Weights of a small image classifier.
Training: muon at rate 0.0026, 8000 steps, held-out accuracy 85%.
Rows from block 7, named by matrix and row number. Rows with one number belong to one attention dimension. Each number is 128 + 32 x the weight over its row's rms, rounded and kept within 0 to 255. All counts start at 0. Numbers have three digits each. After the name is the row's rms in percent of the matrix's.
# v: attention value (model.blocks.7.attn.v.weight, 256x256), inputs 172-255
# proj: attention output (model.blocks.7.attn.proj.weight, 256x256, transposed), outputs 172-255
v.81 098:115129108099083073153112083078135118168118108203099084145099171102137137149113141089137187178179176129067109124120090141116096133125134095176214089096148125105134226084174151117137146122136146074101102113139097138065168132164105139172115128154168160116
v.82 098:061074092142141089115138130124153124174166131127158149104144072177128197057161151131082143176137152126158172121148094146147105102150132154166194154142153119124099108092122124100125134123192107113137131092125128117162119175133127083181110166142153065105
v.83 100:080098184098158107106118163156137138157195122103134187121160157165067142138109108157103124147167156113128084195147179062180134118090134056148107149142137159156115121183110139144144142149136177160105145121124132113134100136120180127166229115134143143101
v.84 098:147110088156178150119127173121143134105098088115144152081098130119084087094124118146078156064132191136178163134069112115166148111115151094123215154096086131109122090069124186114115121121141103123118139100144090114090145173189137150154146103105126134153
v.85 111:135132126088135098104091144140108137166083174086110150102179113126075112141103149109116108169129074085185142088091159052104157117108116180127066102078061148111114155143108152114148124105113164123146146145140171169129130104116112142153107118117132091070
v.86 098:100131117104143100159155142097133124171114127096123125119167112161101135136146188147140098108162115132136107128078110102166107110090119145121128135134141160151072123136078102112159167136182171147109155147122096137136117167079118145080164076151093128091
v.87 094:160131129149122137147109118090115094119087125099124095131066150094184140134099129121083094082121109125173161153160126102068139048090160132130100148101151153145109144148130167103127132157137165089102095101136121142142181199113166162077114109143092169146
v.88 106:134178080072119140127142067126155123159103158090126115117136092153136188134096076110121060111126220131150138117111145143125163152041076195109106095082155091099149129164083064127106138143133110161117144098127090175126095106124121151113175151145114111145
v.89 092:101100169100128075134175125088130091119124107163183121073131134134095101106157150108173148150098152135146121147095173144135106131127171097152179122134148112121128216106117091107125071127177152199132127158110137073115114173131135133139123130129113078154
v.90 105:087110132151111087156109169114111129159130213155084131094073157156105178104144086102100149182136069122130093144137137180140183139186177134150157074137134084095112128081228078098134114083155126098071129119130129117105077121202127110158119158122115071068
v.91 105:152116153141209087116120144177126122153110098160105178104101127126099123108110144083159136145131133168174114110099167145100115145143179140124157139141138084143121140082098125106133104158143116066092148175096120068117107091171062113095180141146158080101
v.92 097:165158128125136141109175091071105135133111151149091133079029173152143131137119037125117131190094167127133110166138110133102162109137097109181142121057112144087130155148122124110100093202188145148160144104098170121122107106096158118091189127087105130075
v.93 104:118067109104147052123142132165137109091124162119157127147132126082088118137090156130113091177148107183116180089151136106186125123111109147092138140139089095130114164098110146125129141205135159133099092101095072079148120162115106150141151132074134113084
v.94 100:087136165084095133068177157089118074114091135141169122198084116146137146102084073106164128085120090126184038148102107115101119127143121116065156151134113129141108113136064221104132173103152125143072120108106137125198126070147144101143161158112131175147
v.95 100:161151100125088098104105131132157107116098093145130099134142141132136124100139099142111151210067176086124098105156171114065158152137103163099107138102166162095158135080180075129148127068146123187123120086171130048051105105084146130165113180097121145141
v.96 101:105158108119117079123104106164095123104141183131142139145161105111131085144181169100132116149146087082146144120122161151103169152138168117085165087136088088161067170092047168171065096112159166139116117206088075089126123071110122135146111122179092215191
v.97 103:110172139144122192173156125119123137138145093126082118111162165112142085165132145170089103153142135117046142146085145141154158139141114115157095094149154142150156103091181131181160119126143115131151126152092114198152100140177146155071152127103121161146
v.98 095:129169112187134149104106128119167180154112133114168142088186125107133148136132089078099146110134141119058106098138174111176127202108123137130098100075107143112149138080121115132178130107113088146163073110162160107023119143121099146091163184125108139095
v.99 095:138146062152069163116164144111115150083106079103120147145139150145152124128165124116060098159166171131135144091107148122167053110144137155128169152148116162093129149153150167130089142139143096165168219138109143136162125166148089102149160078113113128118
v.100 102:139129052100095108145113126144154094128170069146125132098143094130176116126130126126117134157132125146106103153014123129067106167125123172136096098172090120124149114107128081082147111150058168131180116139146133113129098161080142136080145160084116141138
v.101 093:123111105090161106133155142100149131147087079099174136078109112135175089144118155106090179135142212106164128176131102155158178083116102161167097098099101116137118136107101124137174144160169046114119177155139153096076137130121132131123144154133123116102
v.102 099:139105120066142181132183115122051098111144087130160139129114094123098201161164104076195104091116162150074140120165123182157090171141168102109172159167130103170204082087164181097123104095092113140088165130179091115173166103144138146136121113105143114099
v.103 097:091158126185136113150109178142130121126149135099111122149129100142217169145129111106105178139101120117215140121160192118149084103138156070101153116162093092167150130121094130169041097146113136139152166134124133093124142131122125132136144209102105107147
v.104 091:192154096082149148149164127088134139137120126077101124140094177101175169159150135144161154153096106159093125127106141149120123116128080118111090095162077182065128120139134138143137083084093139175150098166068158180120098097146113097084139168135129171119
v.105 097:118124154093127066155136123122060142175154129145117146034100140120153150095112108158144069132175136101145139127134145110098073087127118151159118123155118104161011148073170114116112140123130118134191091083141107179096084119128166186063123110152173104131
v.106 102:142097079117133119105152163118151145109138136167164111143139086141153100097083081132158098145109106120105155092075095121088163153126096152163152193172156182065146082130162098128147152101143136123112140080112115101138112132156103072127161112110166141162
v.107 105:154147093179143188125174080176073155139107111178078115134108073186131103122126153072141136092164113128083098076150119132120101104131140140062099113132071104103155096131160147152113162179117144087135099141145126209103115178105110119113103196161122146116
v.108 098:088149081114097117188110087131065198134120162112155135172171091138167114173127088134113207129141131117131194176114123142130207108165179172060144169094106068129090119143173167143152102086113110110125169083112149133153083141116099149119164141127121138111
v.109 096:120149137114097077134141171142186175094057128126126097169147145150135164102129129083093101111134083119111134106143092116103166067134108180087182121103087138150103146131125107158106117128122110122143083114151115157098144196173125220123112151163134122109
v.110 104:119107141166120145096066155110132151135101084165134128109093131195120200099104091169073081176141085158157121120047090095157099178127142066149102171150091148204148135106109119109129157120140168152114138112100133140097085133070161111088162095136175082106
v.111 102:097125100137134111121090150119129120150130083065118168121167149151188181115151123118052083118139116086165131105109110157135069142156161171132127077119111155127136083111141146128162090139072099154085107180088131165128093167106143165072103136084082150156
v.112 104:095124190142167147110132141100197133130117155090074141167101123141121119126124075057165096111121168049129148074067107136080102116150102154143101169184114171092085140127148184103112114156166075221113139170023112128107140194174158127082085087136049110127
v.113 094:085133102166149126101126134079121114172133116179139129117094167171125116123117207165104116115126127159188141206144116144106072115094125185146132114127130119111067170173140102144105140112179152134098134073120115089128107166083101080129095151115111176150
v.114 105:096138121165190168099110164099160138119160058163138129133153057140081083158190090165152097103147147133144097149120160167151153086077132145121161148091089135124168137127070099086077082153154185154098100139115098097141156148103121137137125133130086109120
v.115 100:090132127116164123114235127170166114102128115106104128124114124101090113119148147169190193132132062157149156064120156060198076103104054100051132165115149131152117118134113117138075104130146104143125139136113097167101151116097120105172178093132106116124
v.116 104:158126120149138150113101122077153123151145108167103154138147168109126115165111171112071146115169173105157097144106097161187174121148140089153130120167122089134107105073127131105107145144114133152111137076098110053121188161158070090087124104141087153122
v.117 100:196177111097134090115122092146138126157120161136145185094115193135119192098107129067111129138139132161067121163141097152132160112120140136150121139118099068143088132072163154106152144132159070044118051165181138081134124133090110157095139122127144133105
v.118 106:130165128120126061122122143109121103199144159127125150117126115085113125120113107178088152125161119128132198119122166123149127133187210112083098153097088102092102145114132147102149185127100156132109117044052086123118127103164151100116105121077163175165
v.119 099:169162111132107117145129134118146128161198159125128186147142137169107073139099157076091130165176118128127114101140134116151150188104109137138121114057132161136149114177126128039179187130209141157097144120170191159143133131104082118080135138128109154088
v.120 102:105156119098176159066131103079141137150149128094074110073182148155128141086154162140111139098132134204036131107184127162183121110068125124140128108047096122108105151126189128131110125126138146170163127118102167109134067158122075127091150136127090064132
v.121 103:105063060155081105159148193184138131080116160126110109141110123101159113112103168099138103143126090112107100139088152127165148178147118072052100128177138146086196129141121099116157107083108077124162163126078144138084096135150134080114151137117146152135
v.122 097:165097130099070152177137180161126169138128141162148102025083113142155154212162134107074140162137083135179155129077145081090109110112149124130098125138055102114134101164157094104150148104063121158134115094067142190092071176159097127122179121052123119124
v.123 099:103127161083116143137128117132080165145106127102108127124106050103152143131137184145083124154163127136099129141085188136141133084181187098177122062110130137152127141142108129079099154151159148204096105134131122103149150092117056108088113190100110164092
v.124 108:155146075143096130060120135172099189109100116108108180133183042131156092123062130115133114098135116154187117118094176148176131130095089130151145132115182140085170201096156107138091150146096168152128071169156127143150104122132132138134163133166124126155
v.125 104:101136113163123133137160220141187138123152141154112139094131101190115154143103110130133120065162133126151178151145104109089134141099169125105123112121133161155091117082186117104144081078082127089089148119118110090125093133093132122133150128145123125150
v.126 098:097129164094165108180158139158155125149123152169130157133134172147087073050070162084126135139106106118164089129090125151122032132122105049094174090177108167105077137142121152136170097080115165107145068119135112167169079161158120140121136087103105117151
v.127 094:141093055108116130072069093080132111120117050114134138184115037130150118135119092155164111086121140188175094130111106097104153082076118132094189200103109132095151125100080160172120099102098087140085131116154160150145113120146101087147129086104152140122
v.128 100:135167083119147135168169099118077125159156164119096106193099133107161079150152104115123116110137182147151123136152113113114117154144133170136136117170098152160076148082081191155141146121140132152144210203125129137091117174098140168178150140142182185105
v.129 097:148116192129145164114121157141122129155131150175133054108142103147163194062119178137057158183120195123074170150126087139169139148156103148145137119104125072120084094100158162093190167100176138159102115150131135050173180146111110100117083154167111105124
v.130 088:082095106140093116104134115123142120093151074113135234144073118130215134112179166064178129124090161083139160139179033114111078120112146138174089111135090140163156129086155141125048161127104164128114112136133162184192153064136134196151140140124128133110
v.131 086:143116132126140132187110112124150156107127118115142114151156077078182125133156072127122130152168153095132114121158161111141159082126171127143056126100134120069170181133136099141156147076137133122121192094136142077150173117143169123080125164137131164100
v.132 092:060159125076131118121148122122127153097133162090150099150174126112138146086103127090100156133149128141123189164170050158166147099128111098150124173112145093152180180140097147099104143107141152130094111094177111078059170158128143039117115158166159083194
v.133 097:176149177097129149081085167112131162131070122070132151167163124171158062138105134136100085153118132173119130137142128141108159096185124148141094154141088105097106094047168147189142179173138162114107120178092113134089126059119115143054177170089122094155
v.134 101:222066117139093122202100109131133117153107105130124131154114114135075158104145159109133154140131109185133148051080108149158118139119056100142030164098093127164167108113134089130137112125104038106140137150094159123080115081103120123129145159141093151179
v.135 099:140146103164118134179118054168086105114091066126147076123108086130135206109122182071131082137128108114055111143156172172130148090124076153120085091099168126148154116096121123165167181142184155102119149131092149100118114079125124091102097133133116164163
v.136 100:151153188108104136120083156177202120144080127120130084123134134093104144133131176136127101105154138157077118091094119162171090093145138112063090156153156017152160128109091137172148211094136106086056086204121189146064117178099082092149135115130125153140
v.137 096:103085131168142160099149117116168182143150165082146086158152105123138114155101125135106038086080143112113097119164142083130077183121128137138119136207097108167139104086173121130096193196167143206140169085126187090118059110109157113117113143102144134155
v.138 104:120142092173122121110143095087198140100129129150117096125128163180121122138123145104093091119097081088131191123153196123072146136136123182059137139143144148110136154136130133133110121094148120128096155122159139162155133111172160132147153137162077164139
v.139 101:139125164182134147133144106093105121097175157125140125138122134173065137112143173114119157124094045124113169167157131083161140132105166128109140145165154054144156074105158145154143165179079155161121090147129092243117134070140097127115142150081120138106
v.140 097:155147096138139117159144136108097146084128116100138115158096110179114058203117218108155166119124096171134146113135118102159107162132178156167127152135048125127141103136094212110098153138142105155102112086172175220089098108123169116096112190075080124165
v.141 102:190174148113103118146090098148132169051074120111148107166144198167135148103048109121179116106100153128107090103125131122173091114133117143099124199115146158178087151135100120077124125127155090133116125119104097162172067136149089082104104106104100109107
v.142 098:100141119114094149157073106117183146119143141145184154113125176113129083136115165161153107133181081082066120110174127110175121126127165133113142081119088106044084136135148119149164115100099199178064127110169096118100144095121120158120098110131125118204
v.143 104:157153117074090149111094143186123100123088103109113173121120178172161126048113129159136114132087105115094109123128131076141166109124100076170124112148140167157124124144104140097122084131108122215184109173121176191142118136074114070096110100096179123095
v.144 101:121093125115115084078107124161125202126171167142137158142127205104160107098148147104142155144102137118089097098162130088122105124144149152141101124147123148111106119124189119152164122079158149096120119098146126166100129207127119115110077142143179176159
v.145 100:148145142120124102149138152120107184132102185132153077129098045108111101163079079137157167160156134096183158061124122146129110147123118157159140124099165127154109147155123157139193146097165154093171155116173118096117113165144122077130109137141170068123
v.146 093:099104084133094211190162129153051160190157088103144168138105095141118176157112175109164127163146128183176138170145102158119146177180141122131136213132146124092153081097102073154173150099164113147144122092112128105115084098087093065101181153106114126143
v.147 098:168142063108141176125064116146156145142094133151170041131152138135087130146158255158176166158128076121113078080173118120107148086144134144112075118132148079097128110166142146134110149155188132135135166128064090142097122136105147122051151156129077122151
v.148 100:118134191140127112156120070155129118166090083131068152152149110140158114103072126084127101114171126175148118109150086159166152104064103120176114143148122098113158140087161131127151081148122098073124110150091124144111128132097160137139147172148137094099
v.149 095:163096168132105115156126128133115124077125142162104072164089092150107182111121156112135107121124098120114103135086143165116102123077188162106057118096081079118185138129093142147126185169165174126162141153167218149123082069195126078113115165138156130132
v.150 104:174119166159134159163152103213093108082118249134056128164132110102157168118133117063119123151098167113139123105143161150126158114128127137100159143049155110088137136091098097128114164172140112156098083117135151166140180111147131078153139143120108144111
v.151 107:154127143144151091139193141115142178137135107102142129131145141108156157146115062088126128108122195080126097155130113145154077147146192160129135075068121160115144100147167135092127163131162140106126153194133152152156110143123150087128069116081124110097
v.152 092:104126138128090150183114184148156125109144159146146175153168125180115126166123162128153125127094161175195097124154092184096126104176156142136104170156120088116193095161157155116051128103099104123133158101040048119134105110126151116182189173106111115098
v.153 098:105100104130155162157108144141120089092166168153115128114100124155105125156085099101112127154170155120158084131128147138105153154116156113179135139189175153131111095127121120127072109121145028152199153132120113053076148136082137158174189116142085092122
v.154 106:091201145147140139117193102116079155142169129189165140126154089174147057109149121123145101119188110104128132116148103123094119137148091145149162167139093135089111142135166131142117163149108093135169081111108129114110094123155150109119143118154065133186
v.155 099:108123135154121137151121092122126176126169173152116123136100114134109159039101089088110101150163126149150066154101146155117158170082189075188088145223116107108091152171181109111107102126141089140123149118161092139137080140096104175147070086117172154127
v.156 099:144147122195106142145155152162146147155154104121106126110095148116100104103134156126093125106115101132111190131171164054149052139131087119076156197160115125106101079164125146133124139145051077160087097120122079127111141127129124130089085140104165133143
v.157 102:173136110165170138115149138090103124126108115112136161117188125128119123104129129133109129180104137158142100135144153137053098127171164141096129085164116112135150119095112144074125075113160106100106163064096072087165166121137079131169090195182115072148
proj.81 099:093061111091166101142132105112082118076110135125132101163199137098122089098123159122124104109187102132134100129151135089106156100144110156133160161176103127164128160092092194169125070120108148066085076076068209141169123179130087148094125118138110147107
proj.82 103:144105099142140206090146096141124101160134187150186113082128119109070080171135153124126045119133152147131101086135152171153218152165100191178161153106121100128152170108133216167104093102134105116088111165077109151090116173159177109116160099113077114154
proj.83 102:083072104140104144094073106145110228133113151163142118180110070131096152131180117135156127153130158114132112174145137141122137093115102198000140096068154100095127060086198158089163103155142135104145088150178102134120117148068142169145125150159154131174
proj.84 096:126145134103094134104178131109185153085157119166129151144108196104147125168110198101146075145129108106121117140099092155115163146145140141098132162105118112086142119101153097186123166072098196176134159076115116192107110144091129111106090156186144094118
proj.85 108:107138041124128121135071138113162152136148103097150128126194187109198146092155054096139157099121185100062100127091127181140138127131138150146121082123152097089165133157151124094113168136161173113105119152104135157083125153103169106159051159124133109178
proj.86 101:109181142136121125067140099137085144157121154158145135063163085071147150115141118124073098117121182130106100171131124149118134110119146153090107077181070084146118188133106165146097127101112160155116095181114122157177128150132173100125131126081140096126
proj.87 101:079162160116131152126144149143079166114131072112130241123159151098163070125080154124146144169122138127124122135117128135135129138153184143129201147099129116059130122110184122047195135138128162126111182157087127152141197199121129082157093169103128155140
proj.88 107:141092097087155062178149138170137170126078076106137117094136050147157093067130088146124161176130126128151100114092091120132122103111122112110111186089104132056190131088118148131080126124168111100181134106099099137143126135195187104106143120040088087174
proj.89 096:129161165064118124151119196084110164162109161111142068116114178187162103134095169157154099166120140154140087202165119138149112090114072167083122147120101112129125097119155146155128114119093138124086085109147076113140078152135102132171121118178095160125
proj.90 108:194108078110144165114098146086124133129095142113151095145181121095108077149133111157130053072163144211152142075141119129098128102081097175147106119138138205175086110124103072148121164142143117113096121135163121131130085111167114152066190129172167173147
proj.91 109:120139132079169157086124139121145108138147101024074148166167136152081094166130136210079137178127163116118125110148135093123180131182184117145125136135151141174134135115091110126191158089143169165094146136081104114152097197108120103137148127152139176197
proj.92 093:142143100143108077109069122135160150112108071129180126168112090157150156141157134168112130198152191159171133184151130139139115152119133178078151124182123103179164125061059105123152099124084134145162136139139153091127101180113120099124116144097131191124
proj.93 100:145113130109114106121111146169068128166141095174148171118092154135187148181154146164170118127134150093100136143141123134191117115120086122083163108121178133159143126138162105142127120097128099190171162093105137162150098134121040105154115156178133071084
proj.94 091:189112136151132083132115074097117206112102126109162117073125115160059135209123150174110106086124142198147077126141083130125107178082111123120130121071159124168174127127082119144164157126139120111162175184140175105108125135148107133152167099074105137137
proj.95 098:158083098089159139172135154129139195129160109138121072129148121154137116149123122111093123096104112132173138144116108119123132147078109117198101134137138091160132167173108131113089153186129044124169122080110125098106123146134083150172156045110115140089
proj.96 096:132116135114135094124141138153148117102132159162095143164153133166108097119185134134154131076164148157095077072141081145128065113118140152142098097128170133181187100129100111148166158115158115165083129166185102143193159131078153135136055074148108123125
proj.97 095:165093111136179077147087118141115171173111172184131185148140130113145092150129128100115095179115177151170079146124141116184146090125167082102146131135164149163061168120162121125098142104152133120123124156135110164179099087073098175123162112127195165133
proj.98 095:130163136103102175110120110149167079082141199133144130054132210102161145053132146092146120181114177130104099133102135146120108103137119131143119126088209094096183151143122103161068184163145105137180116098125148122098118077078145117150099163147112050164
proj.99 086:104169060102109162138112143077089169196121183123196069083124141085086091096103126103192088147186116105149153134122034147080105190061161106191081141145151154142182139101154120178094130049137110126148105136155075124149113102134166176127166171108127085139
proj.100 103:146091126106089123104086138131161154160177167081121145148147084141133063139139119070172159124157119142162174080089168112091140123150129084119158089148127103164114102170111128083046116114161114102117076138072122127114089150070067092182146143099086088121
proj.101 097:151094080161140113131092096157102176077108163141173165119179136103135083084128117171175141141130172125100089123126179149123182080128179092089159139136134126163169133145136170123133129137100121097131139107088101136091105141134077199109062070112095147152
proj.102 107:095152065138118106084137069078137058109170159146132090100146087135103060126092139120124139156130085085148133150132117128147136155121160105172116105174125124142090182191140097157084105105140159176124159155172165103113123160158100095123156124133166118090
proj.103 100:195115099117121149159153170173103095182100131043109092128128100154104119112176133096142125086164078133127156165068113087122185086142127127136024110128098110181098154165108085117107162141145126119158134122172173161041110098129115130086128129157139133186
proj.104 088:124156168127173093103083110114146137104107186124174168121097099120166090081166175086096158104114132115131177143144160082093074181063134128099087085177093042154138173086088119104144138117184124106087168155163129089155102079128147103147174159154136081153
proj.105 099:174134131139147128174138158139115107096072092130113124132114062116123081129141136221130154116076104113127156133196122099157157136157068124094133144121173055104106078139172194125095201175108108139095156116147158077136143184143153181169069130166134138105
proj.106 097:088062151173098155099175113090115131182106144186190095178142108123129116174131143160060125124119034187179123068139121093083116110117097086188125052147156168163126150109092090161168143145159172135123117150136144122142142122095125042169164098098091091158
proj.107 105:178152121143142148115157155142117089139133151063163183152159137112093078127116060082097173118129111121139076105110153084118148126144144106130112144117074122108136120156145100178154189096065053095158127149166094153121081090111126154154089111131117122155
proj.108 099:117112144198113122152061128045192139111176138165114144163085112119070171138141123047132140096152118214174134120066198158095114054110089082123114141109128114124131098169156196121129100156111155120099112122112064109176127091137173176123096094182167083150
proj.109 094:193127163185175101145137152162146132188145141079131083111119101128143145126110180135137127113138126121175144137146101142093103101162116090143117132093214109053108125142132192150114133130085084083125101045113112142138131075100076109136095132194188151120
proj.110 111:106080108155090142102085097132136078149138130063157130050092107171132110183157132133155108207112142177128114104147149183128102109190106199133178066160076118146141092143113172062103107144121165101165115137132127083105157152138125076125133116112090146151
proj.111 102:091173064116117063117079127158106153147102100086114105080099148079114104106163132122153176164123160178166121158170155115085129166205154071207123116132130113146145109171161123137121090136150133221116113149108122144097127151107112098095139166128164087150
proj.112 103:097139170114127182175152123187151171140104112109170111125061123100154112207088204079122129175104094161161156164209079109117087110133147132131148143116122069192106154137114089130169098116109117157177098085161121106156151145155140130164106086134104139109
proj.113 094:170171132145090117139141069127088174076121154090068107111113126104109174112142135120166099129199122126097120108092148057160153143127138112093142175135067147141123093101104108121098172048093090124118152194121113122134197063136140107156161127146149134116
proj.114 107:120128080133123194130122150159185168071089065115160146134136084132114166119077167119065087168128111132107160130141087140132117186126130135126111135154123047188131172155140171130109124143015148109149101166174140139148106115109175062210151171181114107157
proj.115 103:123132142028093139127131101163105105210190124120153163187145104077122112102093144170118119148141183114143133175140093167164127158101131142157157124142093090103166119126108169145149145104146175059102183139101090047097163095130135073141142093145141112063
proj.116 105:130136151088123126120149098060168142113122169149118122184123101148099135160145134132112122220193109221133149133143112127137142113113126120048106143110117064164110171136144139216144125127075201124157103148156148124153128185155154164115084099158081144154
proj.117 100:162141120148135100092092114151097109030135127101128130112164148147142130107125106137189119080123160191105071082107152122158162192112162104119130159108157182099102070106109096132084153094087144131165180142134184113107066173157079123078108093190139126090
proj.118 101:071132129085117090173163082083164128103108099173058109151117116107108116144155143069151160171156132098170082070087147130154160131140162119100129129094138093138165083102137147144143169130151124140124141184108073085125172165113143115148092144113155152105
proj.119 103:078140138090155129043103080134104122061168069204103117153103088118101135089192139141114097134178195089141092143116123102096115139163138144114086111058160141140166126093126134102061113132133144157125087119109130132185142143119137164108159137094174128110
proj.120 107:138067175135111138072122137170197064154191113148091128163124133082143114103160044127176157169113104166156105109086144106111139189130154125168131112120086124189179169144117105114080131155095162123148110155103086136104056161136100162120134203140185111155
proj.121 106:152153150104098125091079147098149069159150122103147140144155138155134100063171142160129158139082073154157082154147155143121158102149072109144100065168104095086119141095121037119164114152191155110147071182132092131155116121105153161133175142143117093160
proj.122 098:070139069143080169098115069040120079145166131102112209121045129115128094196125164066134165118133124178113169071100087108143180113093114131096140121131145093121153110134147087137116146135196110111132136097205149104103113100164113141141121159151116090092
proj.123 097:151131108113042105116100081083175124116141107139140127111104139149140090129140103078164085110113136135101169157167149082177145180114109148088150118204161119172144138142139124101160101130151124083150160147145181159066082105125146164137123177162119091130
proj.124 112:139068113105133165175127120145077122174087148171151124059171139108098093103171080133072159212092127162121147134090098134130119144144119126139098059148182164160114109075127125089087176180104137085160151127099130204119133114107164122201152137111124163166
proj.125 107:141090178153206097112143164184089173141117145130106142142133122128111072191088138080132147132158149152187117152138125162119136111085167118153195089144126076103136097121123123098152077153184186151116120118102126167109076120124119092188112084154140100100
proj.126 099:184085116141097121145080187112144120134130116127136076121124089160144092152113152150162139089101139169122119140150133102152148215143182126095132077185107121058103128086107098171169172130174129132043111156149149140154151121055120108134090179156173116144
proj.127 095:078082131089132110102112114137158148075093114097116159133102090162145115146126108094134144144171127156127160091110127169080055193127136077159195113140143095180162152137162150086057119117107162079121104096102028191132100123116088145143144144162118098154
proj.128 095:210085129107141203099093113168056104108145153135160107098178165123152088176116144130158222161073083141152181119163117162117141104111161167107136165154163144129057124100165065110059088156137159106162081149169133100154128142134147169145102174121177174131
proj.129 098:079167192092134109138152113041145109085129102106153172148149087101134083124101131141148124139058092171165180130147097109099101175150131107116153136108099104191113163068087140123103134157155092151114127088076075167161086143173119128189206107112119182120
proj.130 086:140118118127142141081164119109121102119122168190153115084129094188073134141108175137136089127131131134116145084132092150115137090163177114106023117157092117150119104158156155174162055120140142102164102104159148149068134107124091122128131160106140148111
proj.131 090:160095143083146129153152170113159124131161090087144082137104142126102181116129145185167139119156127129155153147164098132120156097162147060143074106179089166163143082074159129176113161065161153131163104171095130139060093109158101163099062087187150140117
proj.132 093:151113101115149118123064186134199109142145150166127137171129121085150161153125150125152122160116100171130063111138121065189110073152145109087153116170088179097132142122123099103120169142108133103125138109115062059119097153168137145153072109140048170120
proj.133 101:152110128162068151078138151049126099160095118134131097138124176081144095071080136147169183128140145093079124159107115076185162122116100125091115201189084142138102151159146112117109143160122088081119133157097130070143083143133118148119154123150165098151
proj.134 105:109125135057099154106124167108104121066132152127207057145124154123198145074160188171090206163141161123120080155099159135079106113120084125135152168125104147163118105078071125091063177131113108135114133127177073169102076111117111159173154085095151078171
proj.135 101:128157101085094181153174077228088120074175140145134129150078151058136147087118048183154141141145181088113068099181144136115168112123135085143072115081157154145109108151164101163099084116138119164157111135130111138091118132136143121166070132120131149133
proj.136 098:157147165165115189046128099098092144064081119180154139111100191139113143145113181159097145139081151158093106152179178119102126156150115159138135157122121154106133133105069130120095194138085118133149180118166092121136124099169128103102149091163123137154
proj.137 098:075090099068127172135147194163079110190150167134100038104085102176129121129139118045131170118140100135103095093177110092097121085107118090163167114179135155127151150145121098157145134119128067131089119106122110104174108163123188155149110188115104155116
proj.138 100:079125095071127161128075155134099118140140146154108179107085114092145087103100126067109130120151146131022059145135172105173099072177081130157142097143161169149153135106085140115138083132104100140156116075087106101108171149118120134131114138075143078199
proj.139 102:113178126077183092107152181129151135123154070171132096081114114137084144196152095143106160169164118129093098118135135152087079135135129098105118091096094139094123188131124142126184169106143069102137121103130087105065138153103123059173128159160167115089
proj.140 095:087082143119131176143165146190114112069136125162154113077126140189085048106149133095165176168101169131106098090177103160108142121134185162091189119126170080127170141160114100158181109055171101090060132110136135159118164107112083152139186075092164179130
proj.141 102:155158105061089105089159162025129102145101182115128122155154137082164184155144147153081101095123111107139083148156105162097126129155167125117097193149146128104127074107140083151108110118143142131114141144137144096125147208107167131113105141177079122088
proj.142 095:156129153095116116115187106139085140119077101115103077122119170088143131109107098106091118118098060086154139142181154110133195150110124147072169114094175140120203094114079151132148114099151174091183194149125071078165193138146134132145116147124168116124
proj.143 111:095147107158127152152133106076150143131104113096133132124124171159111141097156146103159088107173166119147147106164143132101154116143068128125138143147136091109078066139144123107134068117150144146137091149177088086115082119203174098113216070136065134123
proj.144 102:184159166101142115082135089200132160165122157114139120132117142080158153105111091095143150137106116144054121177185120132153111138116127157141158141100129092146168101117072113100063130174158109123167091156099122113138083146150165126135116116203047110125
proj.145 102:168055096147171127205122170122155137149161135120149182212150124135180170130129126146078128128101095129134116169138115143169142145136149153190151133108165173100143127097111165124103179127079151109128135114091079153105101098160182112060129097126117141131
proj.146 093:109180059125187129106153087097168079069106120078139152176159119118105106098091132143077134082021143118151135115167074127097135057109130122109106086126119135146136150135162155177088093112147107125083133161176107173130131140185178131163087154115114170203
proj.147 096:179106193140111110154166110142142182113174134104143103095093200107140128072090099183117147124137193166115073105123135099105171162160147131117140102119163137119127107170052104157115166041137107161148067140111162093146108147123145173156108083164128076136
proj.148 105:140157081126217101094153145169164100129099180157144133162147105169104112111143163123125133154096116191142128102139127109134111156171136197177110132138072082142069136130117166122181160099053103149140157120098106163103063089137143117177130120126138179129
proj.149 091:109170089068097154152116110255181099093107111143178142047105120109098162137145065162147140150147117132111120117163165145076150091174090139168113084133144196113164148115140109120173094082142112150068089141159084126111140095123141155136126086141151080130
proj.150 102:181156125132090154103121137128128111183191063143145109109120081159093202116159099196075103097155096116148120096090049076158120079124135158206157112128123114094153079175119098145136120148113126081096120086165101170116166174124162163123142139108124132163
proj.151 106:144076099102117148108134144126164097121081161150113114101118095159152157202102134084202113147133127107144109180114069126116122154107135180133131127152193125118128081147150089145091177093056134142093146070118189166093070128119103087057149166111125117114
proj.152 090:119095119148143135084113126043150140163123126077156123121143199121071141097175183124167055114109102137092186072053155168094085104141143112106106190175137074118147161113109148110200112131114073130119078143144155195095116153170173144105146159163121116130
proj.153 099:167089111202100114102099159135079146126180086086116103131042186156134155112156157123100155095095128126135111139119117092156142190126151115102192135119135130145154153129146103120117124128117151095155114124208173160202188125119145147122137175105124126196
proj.154 107:149090156141111128129130169137082188167126169123157130083085148155109091102138078145128132105162156134115129119103126089125122139083172085165134110182120093102120175108102095104123150092140085123103146107141101157152145135131092158128110172125209144103
proj.155 094:158117160109053110097168136107107123187107147061122116125116204124111173104116132138157111085141126122100149156135096093081106124163171124145187114149096096116082114104138139160125103113132126082140101157155154133130200138164103133140095149185114115135
proj.156 103:121086159134127133100148149118080097146174172121087140055162135101130095140131100143130063155108151146156130179065096127137080143138133174163155148123154093187111164165098107107122168134130096088154114107157118143149166090102076114176178155122106133122
proj.157 098:086121087074117135091171076151136145166158225162122143129148142121155138152133192183122121107175090109167115104121152179128142114123174143134103112073091136149049114162141130131185070146131111104088133133108108137168152130107165150089130170147156133114